Rows from block 2, named by matrix and row number. Rows with one number belong to one neuron. Each number is 500 + 40 x the weight over its row's rms, rounded and kept within 0 to 999. All counts start at 0. Numbers have three digits each. After the name is the row's rms in percent of the matrix's.
# fc1: MLP up (model.blocks.2.mlp.fc1.weight, 768x192), inputs 96-191
# fc2: MLP down (model.blocks.2.mlp.fc2.weight, 192x768, transposed), outputs 96-191
fc1.339 109:516499503529520494480599522508498517441513497506471527483509546439478482471504484499494456593461483531479559316503509445501443551579500506508476506477444498548479528437501523451389436499418494470510504459452539507493532500495525502546532492484497528564483529569492442528587495490557495475
fc2.339 106:470543512473473473465467509532523549592490528445460467505526553504514495491484517519442498503475487543427499592472519486482559451487531430486561521456483496437484512515520480476440490533550489457524517553497437503522487476505500532501530480494502521577538504482532508531517543557512492519
fc1.340 096:556471521521497475510529472461481490447514468507484458587458543516481465514538568490419436476527488607503516540490508548484542477483483480474496457498485559516538448487472597554500503452451466537431485552501517502495513494473510548560502523530499448495446480522536593456488574490471536398
fc2.340 097:539487521478430519501492548520455575522466412535556508589440519521587532505457497458452516515510512552572490429559483437494485515511579487530497592480433492571482509537514534460499496500601497527539479501566486541509494515534503500423534570517501480528547505509447508535474493489514503456
fc1.341 096:510547493475552594449502508455550495539553481524513527556452529531551499449478510587505454516559550469436517519556542480405479498496493455460509507448489481487543470405467571518523457500540490484581497590531504417444532491488491489514540471518506518530525449485603515565522560524487522463
fc2.341 097:516459473541523468427544584500491559492410486518488526536533495457486507518464496584429496614430480535510492516437508497590418519454517523506450551528546502453450449528465536499484477504487511476446477484528488501492544447492498534586437557473505492478451512532552478473553559488496509481
fc1.342 103:478528528543464503463502504508482540538475491491492546476481449540505551502479517454493518417521465470489531564521507530511461519518517528533471447458549526509521521520473458466455483485530510481448469545498523570519460422532477472532501483526505491460395481504508551518461510495490431507
fc2.342 105:475467474473487515500563461518445525407546592482427490527489429493461445537510498513501568461490523463519521468513541497527519429451482510499426456408576532545470522486451508445515508446520512503529462580490588511549494473502546525476531503529521506538516558481558469528524442507540520541
fc1.343 103:520464514476566522517498484508587487525489459479526515601438462474465497510455426486433495519599569523449527479530532480497494495539428461504486434444519494471553543468541494556541497491513445500569453463471460507478525496560439506452483424445464447453506472523567451533536437512475468571
fc2.343 096:492418495445544540423496491485556467425448477475555548446531480496497523441488513503475474518513518497477461522466456564548515505491463503539520493415534511492448543502537499479500514485495539457479450480496479556501477470484529541459491568490514495493512542467557543534549454502529544509
fc1.344 096:501505542495438575553472494491525435498444473508506586510476504537497474503518537528479450524535442509469526473455574499450514508485558559521521471509507498497516444523439537526544500508466552476454441535445524453496507489460438506528566490513534474547580500494567431529436477533465498579
fc2.344 094:452527544428441533548484459541485497508514473469450540507479506492468511521460499506447481534476508536483502379489527531479471452583428445467503542480566545494479483546498544540517511499576540485478494545471450484521455531515437499522519501493478514457520523465461511537428398538518409500
fc1.345 107:415588521500545460511495403509482535553545493514471470498576491478514498461488513447405484499564378552500545502469550452443482528516536415460494555467545589492574440448511416468527434487507521541526472457508500556441475507438472456511476477510496522524516476499542446487550529448517456548
fc2.345 100:440455497550564555486484502523431415517563463413491523496551494494489521366506537543491511429538470471509438465455565493586531523449468500529592465485506476492486518533536521503497532559521501550522424503553480528514477525539497427496500461476500463444488559482578514552423520507480471529
fc1.346 102:519501412526578466497498466518493562502458486537516491529535448550525524546477457460480508499511513530550398488538492500417560470458519470472516430534520458408524549558519514485501484513504506500493513392574505519567467494507489451471512506509483516509520517469512516520570497523508475517
fc2.346 097:505442534530465449482502463460497567471508498471511498469538453534489496526539534427544548459448472529431465462528531483527472453422453457487556462470532494588468540494533559486491448587465541507523473505486493483541500506561491486529567548460570462542562518502421451497491480539531550579
fc1.347 100:530514512502441475509533534488491411509500527469533498508552532484537495510550456571460442513404499480534490503509464504470529482404413499514480457474486533517504502555445403517502549414512559481507446532577549480526512497495490526469480466502551499480493593523570451491496550454588509465
fc2.347 098:474488543506574520451496457561568539482506574494454528535525449492560588458529467499470447563544566539500446470471482497561466503503491483578515493513387531451453494508491517474464486458441508530575519449469483484440440413404498533534456526445478627436436568485525485485457451508498503440
fc1.348 102:547494459482520504453533490544519487456535474522478474487450501488465486485498494492402616482486524492504500468485407477476444526463532492566474539523505443470548588492566464453463529520509585452523507465522446438488589508472610461469462552548548438508529479567574559511477518454480492539
fc2.348 099:459434527491595510472470504485514480489564486453583457425529474474500546515497532580472420457465506447555464490536476463489535534426490463498547552509593512515483529481592517512528489477452524545480525544583505480498502502502435478499510417535508572497451484526488438536447500480485474430
fc1.349 103:466507485545529481507522455600457595470471544522487497499441498498597474501519548544503523512474428476520547516512463529498498464500522511486491558533488567454508549547495495463522485545560506547488495432508476445449536552579437502489498592586508515502493544597496507551541420444506546557
fc2.349 104:474479481489492511493491463523563428474527395504484461483484455454514534555469501514581455475514494486505585521511471515490409469453486483495545535557561464442500526549524485439559504493447521514484546525496534393567455528459509521444567548533584485475475505557495514501469469475492429500
fc1.350 108:493543506463499534489476467476453560441545478376533457469521530539503676430532516516523513476498495483495459583471584507521552472489499488521494486487459473515485489529470566451480482527542463443532561460504512506449511505491486530511465543565449518515539542508460514572506547472485486445
fc2.350 104:494457485531516492513511554523571560453518492527446480569556516450589494529533536457514522520546484537485582507555467572394624454513551467470578510486474492490486476552494475490545494477494497518484437563504514540550545463519427417489425556439521431515532461517395508465537499535497532480
fc1.351 095:482441499508477502505436452502536492455580522559570466510506440499591488488450537549547540500477497504462524553476492506447486477389524525473546544552457501498522541452455554419484506542548457455565562497517480528519520484440480507452496507470470509557527495452548434542531498516531522505
fc2.351 101:491460558435535468571528488432617520479535464520453548449492543531460528556531549526423475517527523572557502467525554470461463445498454480555533580520510516497460559503462532525529473433455482483538518526554515437561491515480497464517525450510523465458486532520543529610461455451459535478
fc1.352 101:470496495463498484465527448497487504463526485501555492544487479452540520497454500495539515479461532516453475422573499487457493492472534501483521577504513488537485544511428605440469540568487451456521499478469432551487511463484423512569526544449567545502538490543517422485528511524482445529
fc2.352 098:492515423489508497518582475522526539503438475521433536434483544491576512492517475494544495520493471484526484495484496513467550545487413490453544521482479478494506465500580487440539519515461492551538436495457473526539505534552500464492544588458448384508542543537568516432459468508432481495
fc1.353 102:375483527480508537403530467488449529464474475475533488528542450518507485515432534535442509496523477515515448476506457529496567501478468529472481536537522539498548509431577532543467528460498467517472478507508504491464487469477489585536522509504506505474589434462579476476509418541562539484
fc2.353 099:503461578452518517453464502529464509525474494526464442526497464510483532510434534514464529538464510402524447482466484552541536557417479484453474466479513480542492515493496377454547493545571460419406518575539446518563486539524545401473521424504493490466470506526547472433536472514565496495
fc1.354 092:457438488503539459486445429516506496500529496548493511459493465534521517510501500526524445480536503436463472420466550508490528533482526500459494462503495536546538461542565429549420476496516497601510542583523485505466441520519468532506511600478535471465470431440437511487540506525542563506
fc2.354 097:411402516477493551567503486464522471469543468479479486536471577532553462499478499474533534512524503533498519462518512487549492473560501513473597498548504422468478569441549557492539532454516460533533492491500551540492519479536487595470513459475486473512474499519481527449573510515509501585
fc1.355 100:465434522499422459484484467466480498537503480494522493460497546468501482473527471497542542501497499474570483512461490524501454591513505472446483456472515437538498537584513449439476559459513484523448565589532565429588545528537375492547505517553523625545407535527501482501516475523518482527
fc2.355 094:549508507503555493505524547481525444521503472567528497504525570554497566474615502475510498495539454539537496555506557471548511383471485473487535541471528546422543479495489532518518547539517500507584497561517504523512547524481460589488481527515470447477463509494584500499540488418453517474
fc1.356 104:521466542501485500507495470598543452486502448474564492435568497512492521475498444494497505511451503511467496538567414502503507510471488531473537490541526563505432584574513508499471514533535545544477552495493539556510577500480509554538508458529507506424565505522437532543489529589509475519
fc2.356 093:431490511584493436533510471495554556502539498433574527513500547467481460436482522519570486502477505546495495484500510481513489577455501413421538456518411512497517502498448614521512486567484532525551498465464477530479548484543521552451500500482515484518441473504466504449553489519466531439
fc1.357 091:504525509478457417488492531498497539504468518470579490472502537461556491507445564555555484497447537537520493464459511500488485499410508565478493403549481528479513508520491459497523480484527454491557469558469521515438503502502500492484521474513517465529444575507529465494455622506523567501
fc2.357 094:582435486507528540506456504454441519561536480399494537458512508521513491489607476571475531521539497546536458488491491559523483485563471483515511487520568512538491456600470507506516508535489481566551508498426502471523445585495511543498511535488435530529443524545516466510438561560468467504
fc1.358 105:618485504484558513572573455498466483483458481468446510565529433474553505465500522502421546481476541504473482521547473511484488550440417545514499480502486539491506467452451485504539465479556593588556493520555462489534385494484595525495485496496502471492496521458440528495499494505444565529
fc2.358 098:506514479467477527525481476544455513433525534528531396460521484475530479553477511591544497489513543468482519519541567558467506534497488523500546473506515494458523555526480507490508490556518551432502530496546546482466498486486450500490539428520468529560475483478538515557507509515516529447
fc1.359 107:528511516549546500550548481582569510501521508523456494595478479543486477482554487562494539542455507568510492536518439483565608477444497470441498461529495502495550502485516509484547530557441566476476473584578485468534457518451486482433469536468483617541474472496466403524493434489513458448
fc2.359 099:554497490546507522556501500572514482499499499497509486394484524443491473513551591465507478459547486488504555485480450544414540506485488527467547491462426549523511530537473426517515474471497612597501525503526489521500513570447469430520477557459493594544509457507483482574500492496547507520
fc1.360 094:486481498461432480560506502509491523492446481555563439541540486488525460530442449537493458529441549555558484543450455520593507504549407539567453570550534472520567538496562468486524469509464485526545516573437507533474427534448490436471503546578469480436444480477477567461496497518486453523
fc2.360 104:531545553532500500596490502508441503562502529486396480524479615539474461557583506498500478581498432472502503492445527484453553526494489477501587523480522592526459506464470487533527535462533570516478526505428494530455501457506563541510559498436510451446528487524568525512528486558499472475
fc1.361 104:533446442511594454483463465518507452499558521496514523463462491505571543513533514464563544484461541484554541525512526508568499485571555547515490473523422508577487461556454495558493481548485490484488440488532523462488527528531462424441494537482455462566488495546471447509525548523546491574
fc2.361 103:515443571520545536451479513523529472498557546519524474468470501534539518547480502460444508497482522514509518519509467512454488574495419420494567492478514485479402469504521544487492482459476514498562523553462442510560516460493570483563493559450519481458500470490523506490544450507578474536
fc1.362 094:463536475446503486517437481524500606499466538519439544455516413566581525486488464494481556442502465467494537518472503519527530570534533479493476484466509563434477526565505497530548486528504442514443553513502536479546520551471500459484516436545492504462573495539460418479494509550561457496
fc2.362 096:426504534511469508555513442484616449565431536540518437486490551519464465567521564506531554473499450452490581438487532449469543493491507468487525562546464518557488422466548458437517563492562504497520434493481460539560524515478502507534537467507497461521502485578539519453487494500495455562
fc1.363 105:520512505483481501517547474496604480508477494538520423491504504585470509492534542483554514487461422629521521443472510536518478520497483519561531509486529485595500537422484498461507471501516484472451488458453454545545504597517522479497469491478449517484587541472536471496543494578518478506
fc2.363 107:436455561464479528503502532546503493512475513524517498461521503529505450491473481434498506471467478469459571438538432472497462468574546479525481495478495478532536521448569523430468458483503488500519577520562536542527470495456497448532470470507505485472598544568510508479524493468585543474
fc1.364 094:528368447535501484466472551521514450449459508474486542502517542519479481545520498508479480548514457523526500537529498513494468554489523441516513513445485519483451470451514551571415522512475508471562566560539568498460560520531424578499481524504481532494430476579469554490428518587540488471
fc2.364 100:464502526503490505519485479450516499493495456558531460527502570469585479510524530468456508509467553520539502446484477457446498453602508497551546464524481516510418481462461492529527501523521536519489492534495459482597556490502411461504446561575529512476523502512505540489462485519552556568
fc1.365 099:481430549500491423486504543435499508439475536480438441450561536490537477474518451514504468467508523500489528470565508577504536520466534499434526519491473518517570481501446494494466447538456542457554516596539561462407490550535504528536513423511518517494487587570595535433468512493458523480
fc2.365 099:436466484463584512589499472462531544453508602501524456461501504442566549538589474524451511527534574474469538482544534495514495536490493506567582510413530503469531497453514491500500534511487553488466487468506409476482472522525464478494523527558444521476497534485522505417540511521500460589
fc1.367 101:494519505455482487482530531524449545502467495499425515454544550504468510556492575502496545518472456470515467540538515575551469495497461532561513464488468477533583467490480509486445513570547509493514480486479490438441497505529489574534492482487493502495520512485592480576539491511522501501
fc2.367 094:546450465540507475459427503517534488460490505427488551522508503494552520591449545448558578499502502496471407469574526515460460544436501496424523435487518470497516498527459546457476477440473519522523450516448535496522474457553522512548441542552538506471577523476458451486443429510512545556
fc1.368 093:555595491508556559503459533467515499485383471569484471474540458512518515492543558492505502490537479537505481530582483545554505417508518469448542530452493585476518508469491526546446523484493574404523577557498455478424477476553562511463499473471515444491523547571491507502485497563401530534
fc2.368 097:450434489485511455545521517518501430459448532535412481571485406540487524485442530554594492529567514525484500508473508458511507461483520462532512503519507486438432372520449520555529468520518528474478496493561420499498512547549564522539444518504404464441543536452529512566411489521506542429
fc1.369 100:497539516489482508476496505477469470459510447513462546473545357526563501498443529476409495546487483505482495519554433460488465439569499428504506446431495469512515543552477459412507501553474510478476501551489481484501508478487541497502509507523495500464471543497491504502530462458637499492
fc2.369 102:501493528510504516500561523543562480571473505502503513480487491456404401491530612535524457469521493514502479516477574505500497479489471499532565503533518461493500556490478470445508515554417501465550586585465463513516483415529519564473507476478499500572573535525508547477522431448517489468
fc1.370 096:455517458530463488469474461566506486507508484500557469519444504473543508572474427526473494469451517516532514510502524515527440453536535562474469476465508559513531495562498487458473497556562379434470477500512523533491485523470422487476532476532631522527533481526550451406563453464463477568
fc2.370 099:487550463594495449511453522461558480509553523505574482530502605460491577511498548448498491451497487471504500588460546543484490523453455474453474563499491471451476527491456525508473450450629493555485514497500572476481521523443495496471525484527492510511459579455478447548491480571495481499
fc1.371 113:493439524530471425462544451402488528527495597486513504500536494470437526404428468528562542482480429464505494453504502536461510525521561455547489574488509566522503600506535481520550562447518438503484518505474511448487575488495447474498537477521448558460435493517625516538490451485467526522
fc2.371 099:535491446545532502468521488487503497464492511505525565522537516482549537503553484467439504478504519551447485434507563586505563567588540560508538388504571518424553442436469477444477398468553488578532456512495471515472520559408492541473499501468549500536529467511558483492511480525436560438
fc1.372 091:435459495458414535452474465503491451566434523483472445611533403482538435510503477530507527497545465519529495499505476482522594581559490510500476438515549442533551426523514541453497473468503487559544450536506548482499480510485462636550473479457543525521530496496466504531463508481507521526
fc2.372 100:500520554482500469573508486510527521509486549445551466489536460523528496486572515509439473513584441526514504464407518441503449483496449450514613517532583545494450472453517425534546513513460512500587510534492514489589507526516513454542463473485511515447510505549512593511512488545471465445